config.toml
model = "image classifier"
horizontal_flip = true
residual_init = "none"
beta1 = 0.9
beta2 = 0.99
Rows from block 9 of a small image classifier, named by matrix and row number. Rows with one number belong to one neuron. Each number is 200 + 20 x the weight over its row's rms, rounded and kept within 0 to 999. All counts start at 0.
After each neuron's rows are labels from the 100 images, of 14976, where the neuron reaches its highest value: "strongest on" is what is common among them. Only what is clearly more common there than usual is listed. The data: rendered landscapes of hills, water and sky. In brackets: how many of the 100.
# fc1: MLP up (model.blocks.9.mlp.fc1.weight, 384x128), inputs 0-63
# fc2: MLP down (model.blocks.9.mlp.fc2.weight, 128x384, transposed), outputs 0-63

fc1.23,202,201,220,215,174,186,206,175,176,191,232,211,197,190,171,186,204,196,188,201,177,208,212,220,210,176,200,201,238,195,194,200,138,218,181,202,205,213,186,197,212,208,188,200,238,205,196,190,194,192,193,220,189,186,185,208,204,179,260,209,225,216,218,183
fc2.23,210,184,203,208,210,233,198,238,190,215,182,202,215,174,219,183,144,210,209,213,210,199,205,211,177,212,205,205,204,182,191,201,172,195,207,223,186,205,229,184,195,214,192,177,211,205,183,181,227,170,199,155,197,206,205,217,160,170,168,194,201,210,160,204
strongest on: snowy peaks (49); purple alien crags (34)

fc1.15,200,181,164,183,153,223,225,173,172,190,212,222,206,227,213,230,197,196,238,220,204,179,195,210,193,187,209,213,180,195,222,181,198,207,208,218,237,199,212,219,204,185,199,200,175,187,196,175,201,213,224,167,161,218,185,193,242,161,187,190,196,226,197,211
fc2.15,156,196,196,195,239,184,177,208,216,208,168,188,198,190,172,183,182,211,161,185,195,214,192,195,246,239,163,196,201,202,162,222,167,173,201,179,197,255,177,184,186,185,173,212,206,185,213,215,200,187,193,186,226,192,173,205,179,190,222,176,211,205,173,190
strongest on: snowy peaks (49)

fc1.373,185,212,169,197,220,160,226,186,209,222,214,181,163,190,190,216,233,195,241,199,243,211,228,178,220,158,207,178,202,184,193,222,199,183,200,226,188,202,207,197,197,229,182,206,209,188,204,196,165,157,193,173,191,185,187,192,191,219,212,190,192,192,238,186
fc2.373,192,224,251,187,183,190,192,180,176,219,221,191,222,219,210,226,181,225,206,174,223,183,201,223,203,166,170,204,198,198,202,229,219,193,218,216,176,188,213,189,219,222,210,197,210,213,233,203,149,177,189,208,166,197,191,221,234,230,205,216,174,244,211,187
strongest on: red mesas (49)

fc1.124,184,207,219,204,238,215,203,195,188,198,232,217,216,192,207,212,218,221,232,205,174,181,185,227,168,188,207,203,210,215,199,219,202,213,219,205,217,175,175,203,213,204,168,179,178,214,192,179,159,208,190,217,206,198,202,221,205,181,204,165,174,207,185,204
fc2.124,218,169,229,207,210,203,227,182,172,226,217,197,204,176,219,176,198,203,179,187,169,237,220,204,214,199,206,194,193,239,157,207,196,210,232,195,201,224,195,211,214,165,155,193,182,190,185,204,177,197,172,217,181,178,182,169,209,213,190,207,198,202,204,188
strongest on: purple alien crags (48); red mesas (36)

fc1.281,207,185,225,233,228,197,207,184,196,202,228,173,196,235,200,189,228,187,181,178,232,220,244,210,217,227,198,218,227,235,182,220,163,188,207,195,223,205,145,197,221,186,214,211,216,188,208,175,222,209,173,188,230,175,215,194,194,203,220,187,220,208,204,189
fc2.281,208,198,185,199,206,231,225,207,173,230,172,238,228,196,240,187,170,195,258,215,163,185,207,213,183,201,212,185,177,197,192,189,200,226,212,220,178,165,215,181,208,188,189,206,183,195,160,174,188,193,232,233,220,213,184,198,186,206,199,239,223,172,169,209
strongest on: purple alien crags (43)

fc1.79,174,204,184,202,213,166,200,158,209,215,194,176,196,198,202,231,207,204,244,220,192,225,196,232,208,215,189,196,216,190,221,220,168,177,178,199,214,138,170,226,188,214,213,205,225,184,204,198,193,199,218,229,198,217,180,218,228,222,224,176,192,201,191,217
fc2.79,193,177,173,215,212,190,161,195,205,214,213,154,155,187,155,201,201,203,179,209,210,215,190,181,224,210,214,180,218,186,213,191,197,209,193,179,202,238,175,179,219,203,211,190,203,180,230,223,212,181,187,188,193,225,225,180,216,169,209,173,203,183,229,198
strongest on: overcast (49); snowy peaks (32)

fc1.169,133,228,229,175,173,224,206,197,209,184,200,209,217,215,203,209,189,197,202,185,199,179,210,169,184,227,198,222,201,183,226,224,194,217,187,170,243,229,202,232,187,213,186,153,196,198,216,170,217,195,186,211,188,188,214,240,212,172,181,161,206,195,245,212
fc2.169,174,211,201,230,192,201,221,216,183,219,207,203,213,241,207,195,213,173,214,201,192,189,210,225,165,201,192,220,175,218,231,185,232,209,199,216,223,141,231,192,203,184,219,209,165,200,193,175,217,170,199,185,214,209,197,208,195,223,216,204,241,171,170,213
strongest on: red mesas (48)

fc1.60,212,184,205,178,196,184,210,174,208,224,218,195,196,206,194,207,202,253,195,206,209,191,185,199,165,229,192,178,212,223,212,226,197,198,159,160,232,222,192,205,195,179,187,222,203,165,197,215,211,207,200,208,220,189,189,190,201,180,245,231,230,208,187,190
fc2.60,221,193,207,207,216,200,208,180,180,226,152,201,203,151,212,202,194,170,218,206,209,227,195,204,200,214,224,220,180,189,195,186,198,217,233,205,173,210,194,193,231,204,160,180,219,236,178,198,212,164,208,178,166,199,225,213,206,216,179,205,202,165,225,214
strongest on: purple alien crags (32)

fc1.194,200,213,201,181,204,183,226,212,188,205,205,203,190,238,170,210,198,200,196,206,209,199,207,215,202,208,213,206,179,202,185,229,169,178,198,218,200,187,171,221,166,204,166,185,212,179,215,207,177,157,188,243,178,199,198,197,222,226,188,165,209,185,232,216
fc2.194,196,211,187,201,235,199,232,226,199,218,189,193,208,214,223,196,176,166,229,182,191,199,189,223,204,238,197,197,197,168,202,190,212,186,192,207,218,168,207,183,227,184,201,214,190,184,178,199,213,232,185,219,176,199,192,222,172,227,197,178,204,156,162,194
strongest on: red mesas (39)

fc1.47,185,205,196,201,180,192,214,198,170,178,180,224,209,196,191,209,195,243,206,227,203,209,175,184,206,196,192,199,221,222,202,193,177,206,206,209,203,166,222,238,176,201,208,170,189,206,189,170,235,171,193,202,192,184,174,217,173,224,171,147,234,204,224,168
fc2.47,188,227,224,209,212,176,218,213,228,192,197,199,181,197,193,191,217,198,173,189,177,214,202,202,217,173,179,220,191,253,218,206,180,188,216,191,192,216,171,178,174,165,176,219,202,238,186,211,197,226,189,225,194,160,199,200,251,221,197,222,204,185,198,226
strongest on: purple alien crags (37)

fc1.273,188,186,194,207,225,182,214,187,185,162,237,203,195,207,204,179,246,228,220,244,217,220,235,231,190,213,187,188,203,176,229,196,170,174,219,191,206,180,174,235,195,224,188,191,211,224,175,186,189,189,234,177,193,169,245,211,210,211,228,185,206,192,216,178
fc2.273,199,193,211,194,184,199,225,189,176,165,189,220,223,217,181,241,199,220,189,157,209,194,159,198,207,182,177,196,227,183,216,187,214,182,201,214,197,172,173,199,223,213,211,217,203,211,193,248,208,241,213,218,202,206,203,202,188,194,205,218,219,216,207,231
strongest on: water (91); green hills (56)

fc1.61,201,166,215,182,167,194,217,203,172,197,218,222,235,233,207,214,218,195,237,226,203,195,214,174,198,162,207,209,187,168,222,187,192,195,232,233,236,177,216,197,201,188,195,199,190,206,187,196,226,192,230,211,183,203,192,201,199,157,183,193,187,218,224,204
fc2.61,166,201,186,181,221,178,159,204,234,220,180,195,188,191,161,194,182,221,187,214,188,202,191,198,230,245,184,197,195,197,176,206,163,177,181,170,203,259,189,184,189,198,176,206,216,191,181,210,214,199,195,181,211,195,197,211,190,186,228,181,229,200,178,206
strongest on: snowy peaks (41)

fc1.146,180,189,188,240,182,191,221,211,186,181,217,202,227,207,171,217,177,191,209,211,205,203,179,178,221,195,212,196,199,224,241,193,202,204,159,181,201,200,160,202,188,235,225,183,198,199,186,175,152,216,184,181,214,161,177,209,200,175,237,187,188,223,228,161
fc2.146,165,220,199,190,150,237,206,207,215,171,178,215,203,202,227,228,196,188,176,161,226,194,207,209,183,182,155,205,210,230,205,203,220,195,183,217,183,154,244,207,190,214,231,213,187,196,217,195,194,213,202,216,192,200,179,234,183,221,185,217,204,203,201,246
strongest on: red mesas (38)

fc1.347,168,192,202,220,185,191,236,175,154,199,178,181,222,220,209,220,224,231,220,202,196,216,219,231,208,171,203,189,190,206,204,233,193,206,180,162,200,182,222,181,220,228,150,207,249,173,191,198,191,199,232,228,191,210,193,260,222,195,188,203,223,189,205,177
fc2.347,197,210,203,217,213,143,219,219,234,221,196,180,183,224,219,212,230,174,198,196,217,242,192,189,220,186,207,245,171,202,222,191,199,239,222,191,207,216,167,189,177,163,199,215,173,223,200,188,211,191,189,212,188,152,213,176,242,228,205,197,199,212,209,204
strongest on: overcast (53); red mesas (36)

fc1.182,185,162,181,201,191,205,204,226,175,186,198,188,213,186,194,206,219,220,196,191,221,192,247,165,222,195,192,169,213,232,205,213,187,159,192,206,202,207,214,227,230,190,179,180,224,214,196,193,196,184,193,187,232,192,247,214,194,206,219,181,186,184,217,195
fc2.182,151,176,201,199,179,190,190,165,184,194,207,194,188,170,200,181,243,236,186,207,157,197,207,221,238,199,160,202,200,209,210,181,165,181,208,196,180,205,183,228,203,226,169,203,199,175,197,210,222,200,217,221,208,189,193,248,241,164,199,197,208,195,198,200
strongest on: purple alien crags (48)

fc1.177,196,230,231,182,215,192,180,167,188,197,210,202,175,185,171,176,191,208,184,242,200,215,220,195,207,209,205,214,210,191,211,183,200,165,223,182,216,200,180,205,166,191,177,172,194,218,184,189,222,174,188,192,184,208,212,196,223,203,221,161,163,192,199,213
fc2.177,186,197,177,178,181,188,219,188,216,223,186,199,224,178,199,181,214,216,169,212,172,215,198,203,220,193,190,190,187,242,165,210,222,183,220,176,200,226,198,211,212,190,165,198,224,199,191,215,209,249,206,222,186,195,210,213,247,168,196,190,181,194,215,192
strongest on: overcast (83); green hills (37)

fc1.173,169,223,184,228,173,192,233,198,213,191,216,187,222,217,162,183,219,192,236,205,184,228,187,192,207,192,170,172,229,216,193,185,184,231,219,206,213,215,185,202,208,167,190,215,185,155,225,224,215,219,190,231,188,219,209,193,230,201,206,193,178,189,215,213
fc2.173,200,182,187,205,194,196,168,171,208,200,190,202,202,187,208,194,181,187,194,202,228,179,206,160,234,224,208,206,198,159,207,186,182,200,186,184,199,195,194,210,194,212,218,165,259,193,223,188,224,174,215,184,219,212,214,206,162,196,187,205,236,240,157,170
strongest on: water (78); overcast (64); snowy peaks (43)

fc1.126,187,164,202,192,237,160,188,208,204,203,233,167,194,201,209,204,203,221,241,215,187,167,236,179,154,204,210,214,246,184,201,194,197,201,211,195,217,197,196,191,234,216,178,205,226,214,200,201,169,209,188,233,200,205,227,214,202,200,175,203,201,207,198,201
fc2.126,209,220,212,186,201,206,221,167,184,213,191,176,239,190,216,210,210,208,201,190,261,182,224,177,164,183,220,185,172,215,194,214,208,173,198,206,210,178,204,180,203,199,209,179,238,226,200,201,205,173,218,179,205,237,216,203,212,210,166,244,201,212,198,190
strongest on: red mesas (36)

fc1.104,198,197,220,201,188,216,200,189,177,198,175,184,184,198,189,171,201,194,173,189,210,212,235,224,202,156,213,167,225,242,203,236,195,204,196,209,200,206,213,210,185,235,172,209,193,194,220,196,142,192,230,188,228,166,169,198,243,218,203,168,180,183,206,180
fc2.104,196,218,187,175,171,227,201,205,197,201,199,233,217,200,223,218,181,178,188,166,220,180,200,205,187,170,194,188,193,179,180,196,223,209,202,242,186,188,213,199,238,224,209,193,184,199,218,229,205,217,200,207,178,247,186,200,162,199,202,196,173,176,209,202
strongest on: purple alien crags (34)

fc1.291,200,199,243,227,170,183,216,178,207,199,213,226,225,187,164,197,231,236,198,184,215,206,212,221,221,202,219,208,207,208,227,206,166,159,186,222,235,182,169,200,207,189,180,180,217,206,193,225,194,162,197,164,195,201,242,195,185,234,201,232,199,187,215,208
fc2.291,194,204,195,184,193,201,180,196,195,208,215,197,218,195,219,201,202,209,189,212,224,203,207,194,179,194,165,207,217,190,208,205,210,212,186,213,188,189,232,209,212,251,235,169,235,215,218,194,209,180,207,175,191,246,221,231,187,170,184,210,187,238,227,201
strongest on: overcast (67); dark volcanic rock (38)

fc1.265,191,194,211,216,206,196,221,184,146,183,199,177,184,208,171,175,223,221,205,233,190,207,232,229,220,190,193,191,217,199,204,206,178,176,211,192,204,213,196,223,156,208,162,229,186,184,185,171,199,200,178,216,172,180,208,212,230,218,222,169,213,186,212,203
fc2.265,192,178,195,199,205,194,207,183,199,215,182,232,222,156,224,188,190,191,192,207,190,227,199,204,204,155,192,206,199,179,197,180,234,230,239,198,163,187,191,219,245,203,184,186,216,221,188,191,222,225,244,203,179,214,222,217,204,173,182,217,224,185,213,205
strongest on: overcast (62); snowy peaks (32)

fc1.178,192,210,233,182,198,198,192,181,198,252,222,149,209,189,212,212,188,195,239,222,204,230,204,222,169,206,189,193,209,195,230,240,190,208,231,214,195,177,198,179,194,180,179,172,195,206,228,197,220,212,195,187,167,217,200,215,197,188,194,176,198,193,191,196
fc2.178,196,189,216,196,178,210,219,161,187,173,197,220,219,180,215,209,213,237,200,166,169,185,207,193,184,166,187,172,207,215,191,179,248,188,199,225,188,182,211,196,235,219,189,205,198,189,185,227,217,233,223,214,197,236,198,207,226,191,202,223,205,186,219,235
strongest on: overcast (88); water (82); green hills (43)